Weights of a small multi-label image tagger.
Model: 3.62M parameters, width 192.
Rows from block 3 of a small multi-label image tagger, named by matrix and row number. Rows with one number belong to one neuron. Each number is 128 + 24 x the weight over its row's rms, rounded and kept within 0 to 255. All counts start at 0. Numbers have three digits each.
After each neuron's rows are labels from the 100 images, of 14848, where the neuron reaches its highest value: "strongest on" is what is common among them; "place" is the part of the image that holds the peak. Only what is clearly more common there than usual is listed. The data: close-ups of made-up surfaces with and without defects.
# fc1: MLP up (model.blocks.3.mlp.fc1.weight, 768x192), inputs 128-191
# fc2: MLP down (model.blocks.3.mlp.fc2.weight, 192x768, transposed), outputs 128-191

fc1.685:093167164140171137121162150118121115145121095160150121099110140132108132151114183082118154074121156108159138121058125144104165122107129174122109124123115148088138138110115108080140132080099142
fc2.685:138138171098109112142157091099167136133133140176123136151129117177136096114169119143125125163118135064117105108138134111180071080091165090130129138135152114083133116140132167134150115115125137
strongest on: woven cloth; carpet
place: bottom centre

fc1.114:124106156121122139096148119110132131146120103153141167164131132166133156158099101156123164152099113117175089104133085139116109151138116193123114133137117140155074134112113071116139101148127121
fc2.114:125137127115118083141139121144151137129148151112096137158144132183144126151115126148123127096111135188123131085153122124135173146139094142081125106131155125115160104103139146120163101133156114
strongest on: smear; wire mesh
place: middle left

fc1.44:112046115152168148152157098115155158094158124112139118135149093140145109132104126101131116120094128140134110097114119118158131123180129119133129156154153157142133109151122141081123122100134114
fc2.44:135163147144135133122085122141113118138138115144142152128062137113125130087142150178144103105155113146131135163159082145081153110083112120113121103123114131164144138078111139155103116132102121
strongest on: stone
place: bottom left

fc1.398:131165101127123114161149126117154155108157125137133095176131101125159161126126143114094126127147128115141118156143120164123171153114127154075153083142131086108132128169081123122117126110129113
fc2.398:135112129124106147154151098132137160112106117144141139125157138127140131104102166143152135159105169125123108079130154130162129156146152154128109126110118137126140098081160106149144126130134170
strongest on: crack; brushed metal; hole
place: middle right

fc1.606:142125156100132101115109102149103133104171159121132148127095118127139146143155110111151102155196113098135110131128109132126105119105098127092128161147122150113138131073181091133140141116143132
fc2.606:135143117145140156136178156104160154140117084131140146128136139136093134118114137119159149099117149085109098139152133104093141152179162112140107180144145161131131113190149125119123176165095140
strongest on: carpet; no defect; defect: none
place: bottom right

fc1.222:158139075169127167135105136104104109122105115114136135161070111181104155142123141141093146134136143123139115143113154165141114165072133148130078118125117130130110122123168102121144142186182089
fc2.222:107116155108086161135123139136104110136170115133119154155123162134132119106140166104144075122127140164117108131121139102092148147108147147118121158147140061105101134140154136129108094062135171
strongest on: bright spot
place: middle left

fc1.233:112100136126128135122146097110125127131081145125114098100123119110156179152105155117128152099131123122084121130157124149131114105106121142111130116156147147100113137120179155150131141132150122
fc2.233:144147110147104159134085152128161133127126119144142055168103138156120130118179123091105118111127100121155096176147097151172149132106127123137153116152131137163137102149130145104073120111104147
strongest on: wood; specks
place: bottom right

fc1.190:133139185131145130127108105156143155088084121124153115102145141098157103134135164134098153101153133130128157140144168136100148112090142125125156139112139145130101106100125143121189099175113119
fc2.190:158136119124120109111110142084164159098142138158116118165159116169087159121126147137098117090180128131153133128141113165166135069162153126138177119129147139103104159124113104128100153110108096
strongest on: wood
place: bottom left

fc1.271:143122116097122144126123115150145085137111111137118140128132165149124112121162140122145144112145140097140145114104194099176145122113126170137077112137115160125114138119112142147120108099157140
fc2.271:097136124134099137106131134180137123143077122163166129126151124131119121145176135126086171123114120119114171164144135140100195133122116156102139126118157131142110141109123105090122114144160163
strongest on: stone
place: bottom centre

fc1.262:130103178106096148129193144110116145148113121110115091101109166148119123122106137135145181135130104108115148105090148134150111132146133098108141137159106153157129139141111145111138131146141100
fc2.262:116099100161090100142113107152153092127157135136133131130146164126124140132154160109136097090124095128143119114137131144134140130148122119169140160147122114115146120166142119127120138137135136
strongest on: wood
place: bottom right

fc1.645:156168142133101157131111132139150154098135171137126146113172078111148127149162133101153148146104149097142061138130115155153088090097107105101145118103115174097074116097133094105128112130128082
fc2.645:103126121110138167146111131128135106092149138136116152155100151102139142122174134132113072101104144134124085184132145126104157144110132102118119161166126082134112114167112119119134132128144162
strongest on: bright spot; circuit traces; scratch
place: bottom right

fc1.389:124143128115123087127152103122119130122156112110134157153117101135122140112118125186124109151118082196121138138133138124116127097144136134106147106148105113175105119169142121121083111144126113
fc2.389:146153130167134167114115133139090116121106142170105148156122139150165158169162108107119154083152157127112108100136090101162153133160106121119144133143130133141082128125099136175135113124132143
strongest on: crack; circuit traces
place: middle left

fc1.11:103146144145136145123137110122107148130153087097147153108096143151118173142110183144127122138123105107129151129130141114159133162076113094160122145105116085140106120087104058163146108112152103
fc2.11:089113078150108161091133155190101153144118110156146133112143127115136117137129125077095138148146100154129138134094135102126104116103178119154118129131111151093107132130161130136120113135165117
strongest on: bright spot; tiles
place: middle left

fc1.164:081143130147140131147132133154096127103135102123119147115116163141117121119103115108135146135086098142150146130131193145138125140127134205116146097140143101112116133124123159178127124097192113
fc2.164:146130134127112066150166132139169110140142101108125167168140143130097133102107081146106166122099165142117118127130100157150147098120077064094134149151131113142131131091161135150135099140108120
strongest on: circuit traces; stain; specks
place: middle left

fc1.740:091122117144188144142138151083140110087138138117119125165141112142145133129131106129093092167139160157117104111123165095186132095133145131086105075139096146150101129138155131139151139124155111
fc2.740:110125070116120148126130147156107156148077132117118124117152147122091130132107117152157114097112114112145151117133109115076124181147147140162121109113125182100117124132113116125150092143115130
strongest on: carpet; circuit traces; brushed metal
place: bottom left

fc1.705:138150136117170074103121140143109129144118140115167159128117166146141126155132113104123178096118140163162151124148094164125086135152102156130150131097152085111095146102117086141126132136135088
fc2.705:087164124120091116177132107135169096136162127153109081138143131159120126114161120138126069097110122094119120178093091156154104125108108127131089185133148084130142110155105132140135147107131096
strongest on: circuit traces; bright spot
place: middle left

fc1.111:124061139140134148153141108100142149095157151125111105126182104116134135136076133109147119125124104122128138128101169134147155088164120111076199130158113157109110113093118113161138113137130135
fc2.111:105187115121119169136127133118101147104129139139063068130114131144112104098138164123118147127137160141151134170127128127142129108089132122115142125144107119126157109108115150124100136144142134
strongest on: wood
place: bottom left

fc1.201:099089155143151157069146143123152127139090143136121124124119072150137179141148150150144151163113095125139135132135125119147116096116127104118133107115141120140096121094166105126082166120121137
fc2.201:139133138104124127135106117124096112121132126136151118128137184196124116133084153092131132156116168119121136114127107131120118126153151149140118147176131163124154105137112132148078093176116157
strongest on: circuit traces
place: middle left

fc1.522:122111116120103145132133151149118148106156058113118137102095165109112086142146145146125132135136123118130119109129108152090099126116103118126079144088115110097153189120127124140104128133128101
fc2.522:174097170134117161169152136140071104145113149102135120164130092183157139148155099135151144142134128150095127132112137149083112102116175135152173110134196131133145128137115135083106128119108147
strongest on: leather
place: bottom right

fc1.618:079127172167126090095115105123143136132106144076122134129119137135107097132148119114105112137146084135137181140097160169135131179157114121124095131137127108134114128126133150086126111126161111
fc2.618:155107110099100169159139148137147177142137134104132146134155104126129127127121120128119103119129157136108121102145092129096121109151171112137131086138148111115144104153185117134127124126141075
strongest on: stone
place: top right

fc1.140:198100117101125152102154094124121163094113137138107110107147136116128109127098153129123115123114143111143101117149117121146080145152163096110139135153135195116115158142190157136116141118120119
fc2.140:149147143107105094155145137111138131127136125124190132097114097085149100131188096140075117125113124151084152126129145146116093129108113117139120109145133155129104168098132139110150100091144146
strongest on: scratch; tiles; wire mesh
place: top right

fc1.480:145097148115121118097115138136146103115119169086160115136128116140125163148153128103145137153124134125139141131108147083111143119109073104101096139142153128173143149161144112130104143131104127
fc2.480:125124188126102091093111112126148136131149131155156106108128163141149090116146101116118133154124123133108130115131111095154092136139159139125141095178128157106128108097138098148099127150118153
strongest on: specks; stone
place: middle right

fc1.557:083138178095122097133089135145115126149155138152149103113146138140109106129130125159092153133113142124151139136121135151159163114115110106134145143112117127154050093153151125115148123126114135
fc2.557:154148174162159133132148124120105123116109072142079147094075140117138145142125174122110073127129153150110105147108146142118114124101152146135126128129122171115128137126143119133127102125120157
strongest on: circuit traces
place: bottom right

fc1.209:084118104129118107118107163114173128129108137112134118143101127153159132139137131168112104110150116136128170170125106116060119130129133115123159124134115149122181140131104123135146146096138094
fc2.209:118126099118159128102101127133080164107137095112142140128116116120144124110118106142149153167142117120087139147106115134177119137091096158099148145100126133147129116161127171120090086150121122
strongest on: leather
place: bottom centre

fc1.312:120111094127113118132106138123089145117100139150132090156149137132104129138125089108149169151142148096148155133130105101084094133122152103113158128115117121097157157161129114127154151132122156
fc2.312:115091151116106157140128085099119122143118157128125164125058106146122156141145141144176085145112116117112130125132111094137140098091113137131120107143161155121134116116120106163098103148103073
strongest on: stain; brushed metal
place: bottom left

fc1.467:119099111133111101144115141134087145115089106137113162144100131123160176117133132126170091170096117101113122100106106134142119147076122135085136135099151138106128165124124117160094144128123134
fc2.467:128130097118131165152149123124119092119127134120143191132202142131146080101128134098134135151140166128131129101124105123095101148145141121140138114127127155089127078129128087146163157130107141
strongest on: leather
place: bottom right

fc1.184:140133151088077108132160078124130130118156135133160133123121111109135136150091119125150117131167129132074110140189136115090126092127105109156099114137089165134112062136157137159164172136144085
fc2.184:119182146168137118111099147122121143111139138129102122147131150131163151126154088101121131154126149149134112101105132039114137147134124116096129171098136121140182139140122145151119124103137135
strongest on: woven cloth; carpet; dent
place: bottom right

fc1.327:122128182111124114138153110151123075171089147122105147129142099126139178158128110101095158125107144138146119151155162147101158150070131111117131130155137106096133091114091112146104132128120149
fc2.327:099141164144163139166126144128147111102113140146106160144100106139141097137129148149073069139154160106111103121115119157116146132115125143141152193099112130114149143122125120093144113109099154
strongest on: dent; woven cloth
place: middle left

fc1.379:128105138141115153134146111165087122133092115161127138133150114103141127134127103167105133125133122102122156144098150125153158157135096122129157120151152141075158150154105110094170130135134162
fc2.379:117128087111133205119141110131152137093109099095183133167140121119154147147085123095141098149104178115091135137116120137117066120087153152114137131150127122145148117110082151134137146083117165
strongest on: wood
place: bottom left

fc1.570:121143091105120157123059114135114099134137151117110107102087126109109126156176106124175136143124140119106149128131098170142135130132184108141174184123134122099117188100113120184130127131103104
fc2.570:190099116110093112101148111137115105166147154159079085138106156184144140120123148122110107147145153126129143136155140119142118098084125102162147101148132159114138105151121128177140088147147146
strongest on: stain; leather
place: bottom right

fc1.537:147116149142127115138127149133144109072120150113142138132134151191071142132115151141156139139088147134169141108119161138114143117106104121132107118123098072130128103121138106113098140137093140
fc2.537:139143182167127129074110115118185156156127120128149077133137116143113098123139148114121139127119128143149121109111088102142144159119125097097119071136139131129165140085160120168121136129110151
strongest on: crack; tiles
place: middle left

fc1.767:137161127119141149144124093093094130085104147179125097142113100135133148154141115108150118143146155110076196168124143138166139136105133112164128163091070164177125135121119124144093144144092125
fc2.767:158130133085095156147120147092120145132129147144101083081149143141131119083131149100152105122137079074082090108139159146119116139096112100120109134147153144123111100130151136141122120099135123
strongest on: stain; leather; wood
place: centre

fc1.367:142149129155113144098151124146138126173113138096144143104081105120139132111099135136185128079160106180136138111116105168148092130114125158133114121146112089158108102124108112148149109116096134
fc2.367:098122135158117121164099121099120105148113124144135125156163086161117120134189117136069141171144096084081128130125095128146151111127136108101155162158134113156117110141103115113138128150126116
strongest on: bright spot; wood; leather
place: bottom centre

fc1.674:108118135152159127157134128153111158080110146160146173103158124137107136091131119097142087145147132116122114108095120113136116110147084126124156142142170137119148120123153109125121152166118122
fc2.674:093129097105192145100083129089134104136090127114115135124126099100147148127137133130113147097153154122160099147156131117112124136110158164115101104149162148090108122132115157145128192115083125
strongest on: bright spot
place: middle right; centre

fc1.621:144133079109119112139144119142160141123163142110123144137130166123159130107119135107184153126131155134137123108105182098102163147159149105110141087154117119132141159117133131132135104138158119
fc2.621:110124110135139098122125131090142133164127104138102084121098133133074136113107106124121142132156124143124116171176103153152068134104110124144123104134113114151092112145138129120149156110137115
strongest on: specks; smear; brushed metal
place: middle left

fc1.499:171126117121113130097103077115131103137101077139158122118144167143127159155134118141123094113144114200148096133110085112163089093086096108172129145129072147152139099121122122124127172130107124
fc2.499:143133138135106124098144133110135112129131106129136082172163135092163137135156123086156158106109129149156155093131169114058113187145156096116105154151108096115113123132152097146161112080117092
strongest on: carpet; woven cloth; bright spot
place: bottom right

fc1.243:139133170153144090087118131123088171122140114132129160099117120134126083160121123114084120123105115112134098137116099151107079092089110154137162117150121151110116149093130177131164116106111113
fc2.243:126104081130136141152171168118154109113114102133081068139100100135124118118117095122085183128154131146115144151098121146131106108123108140135153139115170154136168123151131118087105113114096135
strongest on: crack; tiles; specks
place: bottom right

fc1.673:104096112120116126137102129130103130111150100136126152100156120163130183134127126112112143155160081117193144107135091169131124063127096099110112149141121106128161104105127149104112125151138097
fc2.673:131127093142134124108117124078104150178142126146144139173102155134122109101105150155109134129164154134115160168139132096132161150095156145163090087101114172110136145105115103116124149100115135
strongest on: stain; tiles
place: middle left

fc1.40:102174117124139118124153089078122116124137130161147103110127188091186118197145113167085117108121105145156089108142118131127139139112142101134138119142153173128108100102144136089130140119190114
fc2.40:135116117107131108160108169135141157143118138113098129141136175145107078131084113148125156136092115098122106129113162155096118101102079137106127125157154152107099096210101102134136148110144115
strongest on: stain; bright spot
place: middle left

fc1.604:108150144125156103114101069120162142135126179155098136107120157116132101140168120129080126119105124137109133177178137145161151131135128140124097150137124121114110136148107102129125120074142104
fc2.604:150107104108136165128149137135117119117119158096171105131180147123096129154056124122117129119124098106113106104108136105079091144153120141137174131108129155140155137153142116149149167147161160
strongest on: circuit traces; wire mesh
place: bottom right

fc1.555:114158116159114114138146110146134121154129144130132094123114140132116147101135119145123120134128141152139125149207149085147102169110123159140124163144126104129116104137142086143110098158095089
fc2.555:095158123141098153085130125120165112119125101156125127160121114127160154174099135110117096135134131124112133149132102179137167119089174110147106075145128151125148122144127125123111151100153126
strongest on: bright spot; brushed metal
place: middle left

fc1.366:098131113125117119112128158113124111093152154141128153117148106095120108160129091115143102130139062127101135134128124103112158136161129154082162176097144138109107124120108146141163090103112099
fc2.366:130137141107081155159127147129116092126124161138148156121119103159128106079126103120148118194117126130138114118134135129096138134097133104133108100103118150127114122133161158138167137106146085
strongest on: stain
place: top right

fc1.142:073140099100111127135115126136109113118105122156127105148109111120115127109111145119125106158134139137126125142145101092135170140092173138125149133138085135119145121181153103114179115130128160
fc2.142:120101110150094134138139138116065136128118101108133081137160132152135139144139130123150118135118139106130047143083077154158150092129119168100130135128127095141169115168073166133126146128133133
strongest on: stone
place: bottom right

fc1.590:141106112100178115132135126112118143122194121125119123132117143146153187157140127101126159164113077136096110101111123112126146145122108124132136097111103155158116169073131121147144148153140142
fc2.590:124168159126134104147169125102099114113095089112092136127102130181150081119140169103140127109171126155117152126144153120108151139128135159130170100145117136083129120093152098128139124133115086
strongest on: smear; wire mesh; tiles
place: middle left

fc1.297:095118131110110109122099173149113113123132114159170153125112200131141156149136104082108167176121121127133145119109099090117127108151088126103100170132111143111133104109093135095130153141099099
fc2.297:088167157130141141112128151080172134129134185175075161138143151119092106163104115154074131161146102112131127161153101127136137156137156142100114171138098098193126114135162127164121080097147089
strongest on: scratch; wood; bright spot
place: bottom right; middle left

fc1.628:168087109168160132147118121136093111123140149135126117119129112120134108104127115151159080098107071106151115103114100139161160113139166139125160130175155135181086129116090155161127141127148137
fc2.628:079133124135104136072130106119172118125119148121124137119100131096172073114131124126124125115176127139150108175112128107102119131094145145122134132098102140119141105126165155134152100129143116
strongest on: brushed metal; dent; carpet
place: bottom right; middle right

fc1.762:142133166150100129124126124133135120132126111148167117108080118150159121148150124149136146121099124143141177108143111095121144130138064144130104160097131197120120144132176118158115071170157144
fc2.762:184103142137110120112159144130131170076180120113143137169170140138101089136087102153132123111141083131115113150145175140137151124108187110112181118131139084147104119147107134111155151121120156
strongest on: crack
place: middle left

fc1.180:133129125155142105130140131096116117133141119158108104143106149179114101161094088164119128127103140115140141122113131106138041084084140130102153161148102160113124119157134122129088142111108129
fc2.180:099155136139145131113113143114114111150138120105148123119082108072177117120153088147129095128131112141123133112150105141155123169128104164122119156129088113142130134101147110100104078153120121
strongest on: brushed metal; specks
place: bottom right

fc1.670:123141082149108114129136141108140065130106118134129114112108117096118123153138134103131117153141104132106131127117134148114103165147110103148141130131084133139116114126161131108164109084110084
fc2.670:138128128112107094132136114123140164110137141159114186143099111144134084112172156129127131079146150100135110174140120134127104151106105131149094178166139089119135085186156133162139127145127128
strongest on: dent; bright spot; wire mesh
place: middle left

fc1.128:140107117121135109120155129147129130122162187153115166132124138114099167109170132084114136101118175161141098124137155107128090151108111149138140159129121097088109140087117104132121150167092096
fc2.128:136128110145108147128158153105126103131135110143109126162155143119160148128105131123134096123097120134104167173106101168114122121126142133160118144127097112158170120137081141126117149117152136
strongest on: bright spot
place: middle left

fc1.113:120108138130079115097085163107088109111150157117167155119115112162149140145138099118130154120133146144101146116189143098122137141107123145150135161080142136130110103126134140134105111174152113
fc2.113:121124117145110113144093153165128089147120108133100141121183148127154119160179139160148135152135141118093105108155127145107140144181163124113146124108111137098125111136096091132104127163083138
strongest on: wood; leather
place: bottom right

fc1.344:107086134093176140145097125121115121141153154095139130138118105127113091145143158139114168084129157106145128110126149070075129129126132163112152129140135141180176102127125131165084185129153168
fc2.344:123143139151143135129104158140150098128124151106097169130124140116118126104112053113152105129133155141134109139109129140115110111137153111105140134105157063118139125141109151135131095088122173
strongest on: stone
place: middle left

fc1.273:139130110133113144146149124095120116162106119086123151104192137155137123134113126123115157126140112148147091114142167148094151154142100130128124131116122075127113166151135151096128154176171082
fc2.273:159143109130138109102135138108134173145147154152095135132090131120125158157142128116127089130129162118112080097134105133113135129137095123136122143151165136125106117131137121147118117087128149
strongest on: stain; stone
place: bottom right

fc1.15:107130158151126142107184164066177164138153138121137117136102104115124148129121087118161113127111105136128124117141103118121123113143145105134123165142180146141134094156134129169134106133127122
fc2.15:127133166099106129148073142095136145123117156132114126120141107115117080136124098136103153127102132087136132130140111152150113168134107170123131109145118114149102134044115105115103088205154122
strongest on: brushed metal; woven cloth
place: bottom left

fc1.405:151128152110144098110138153112124122135145126119135122144108108131098120136135127122087100136135127168088130123105119165089101140155090144160121132153122127086091165122116148093117126133125127
fc2.405:120160134161134169157100154117110118103101151131164161123144158156098111141142117108145118096088112150146151153125123134118161117126156095115114122127116124152098132174117128115144142118133100
strongest on: circuit traces; hole; crack
place: bottom left

fc1.337:097154183123145158139153114114100127108134110089174116111130128127109106114153144137133130147099108143126133128172165159135112119164137132144153143152105117137107104165107135125139137177102130
fc2.337:110113145096085169095079151179107135131131109146129163139159140131128116124136115149143125102147146132103108124214147127157131143095157141132108120128190138148116182098168108115162124089102161
strongest on: woven cloth; smear
place: bottom left

fc1.340:128117071164116120150135122142169158137103103106121108097115155152126151108104131146144106130072165082153125139162128123091122129151161137103137140131156111146129148095174146167098095099116184
fc2.340:112087135165099138156168150107120110167136109134097132170143136128131104127117145088130140096110139099173124140127151123134150152123137134121190088111129125140128141132139090154126115143147119
strongest on: brushed metal; stone
place: bottom centre

fc1.266:130150122144111118097109103093172185129168148141133102175095122156124134124072146086098147087158151148141165118145095166074154122194176099130132116118125085149110147116121128108121123132110153
fc2.266:163106136104094163132115126117091157162092147115119161112117122110125093131130120110131161143130112104105127176117117090121119113139158150084188116127116153112139105124124097143157114168163110
strongest on: brushed metal
place: bottom centre

fc1.7:103133130156123119152115118137155124124118071087103069130167138118094155134129121105152102158100155135110073083105123158132108148127087150113103113092127147143130132130147125108123149154099096
fc2.7:155127125126150165116143115167153155165118113151109091151144099156137117122106145131093137138140130150150108106175122087123144092129108114133145144115163138125138151086125102100122120127159141
strongest on: wood; tiles
place: bottom right

fc1.12:095144089141126169157110144106153138078139129122061135108095171165100118124135191186137127156133111071132111138126150134126136108107141145107104138159121166131113127108116087126101167122118160
fc2.12:118121141132176112125126091184153114182119143133116103106121128125170125055150120133103117111114148144181117131156137103138136126088143153139129090116132151106149095167159123138154109135110114
strongest on: circuit traces
place: bottom right

fc1.622:143134135136152173131153133155077167171162119121150103145128139160133127104154120103110190175084116137124118106125129144148146121100139105141115137127124146122074164100112126113108107125169122
fc2.622:075150113125138091145121118127168112123135112117096159104128128151138134173129173123160143091144106129123099101086133136093122109104120153113185140113130180155125114128110096103148146146107113
strongest on: smear; circuit traces; wire mesh
place: middle left

fc1.580:143112129157122099161128135126177155121097114115117093124132126146095087150103137132131088115185128119143152143142148163109117119169134118137143116109069128109128107108163126133085198112129160
fc2.580:094149136154181156112142144139159099161109132152117123128108148100123124063147162110151130134121146079134099129159119139096142144100128138113123143109170119147127143157138098172145108119117168
strongest on: wire mesh
place: bottom right

fc1.150:129132118118155163155137141155124134115133123115136121140057135147126137057139131128133111113135174135124125185120126154104101144077151130088122126164130104158133139128117129137090073153098095
fc2.150:127122131099133085179131134118122128106097161152132149130151177126118101135124143153141128107100165160089118132162120147147148141094094110139120134112136146129097144113135143151136121126129142
strongest on: woven cloth
place: middle left

fc1.240:129159132150150116195107165127143123119137088100108151120106146135155145131129113125130108121163122133134114089068155119128125142148127177100090099143152130090103123147118157137164136163131161
fc2.240:128138118085136128125159144152116124104120109134140129157148125124078190104159126139138143144136105106116128115151148139140108097126156101161105126132117137077114108134133120129155145149141097
strongest on: brushed metal; stone
place: bottom centre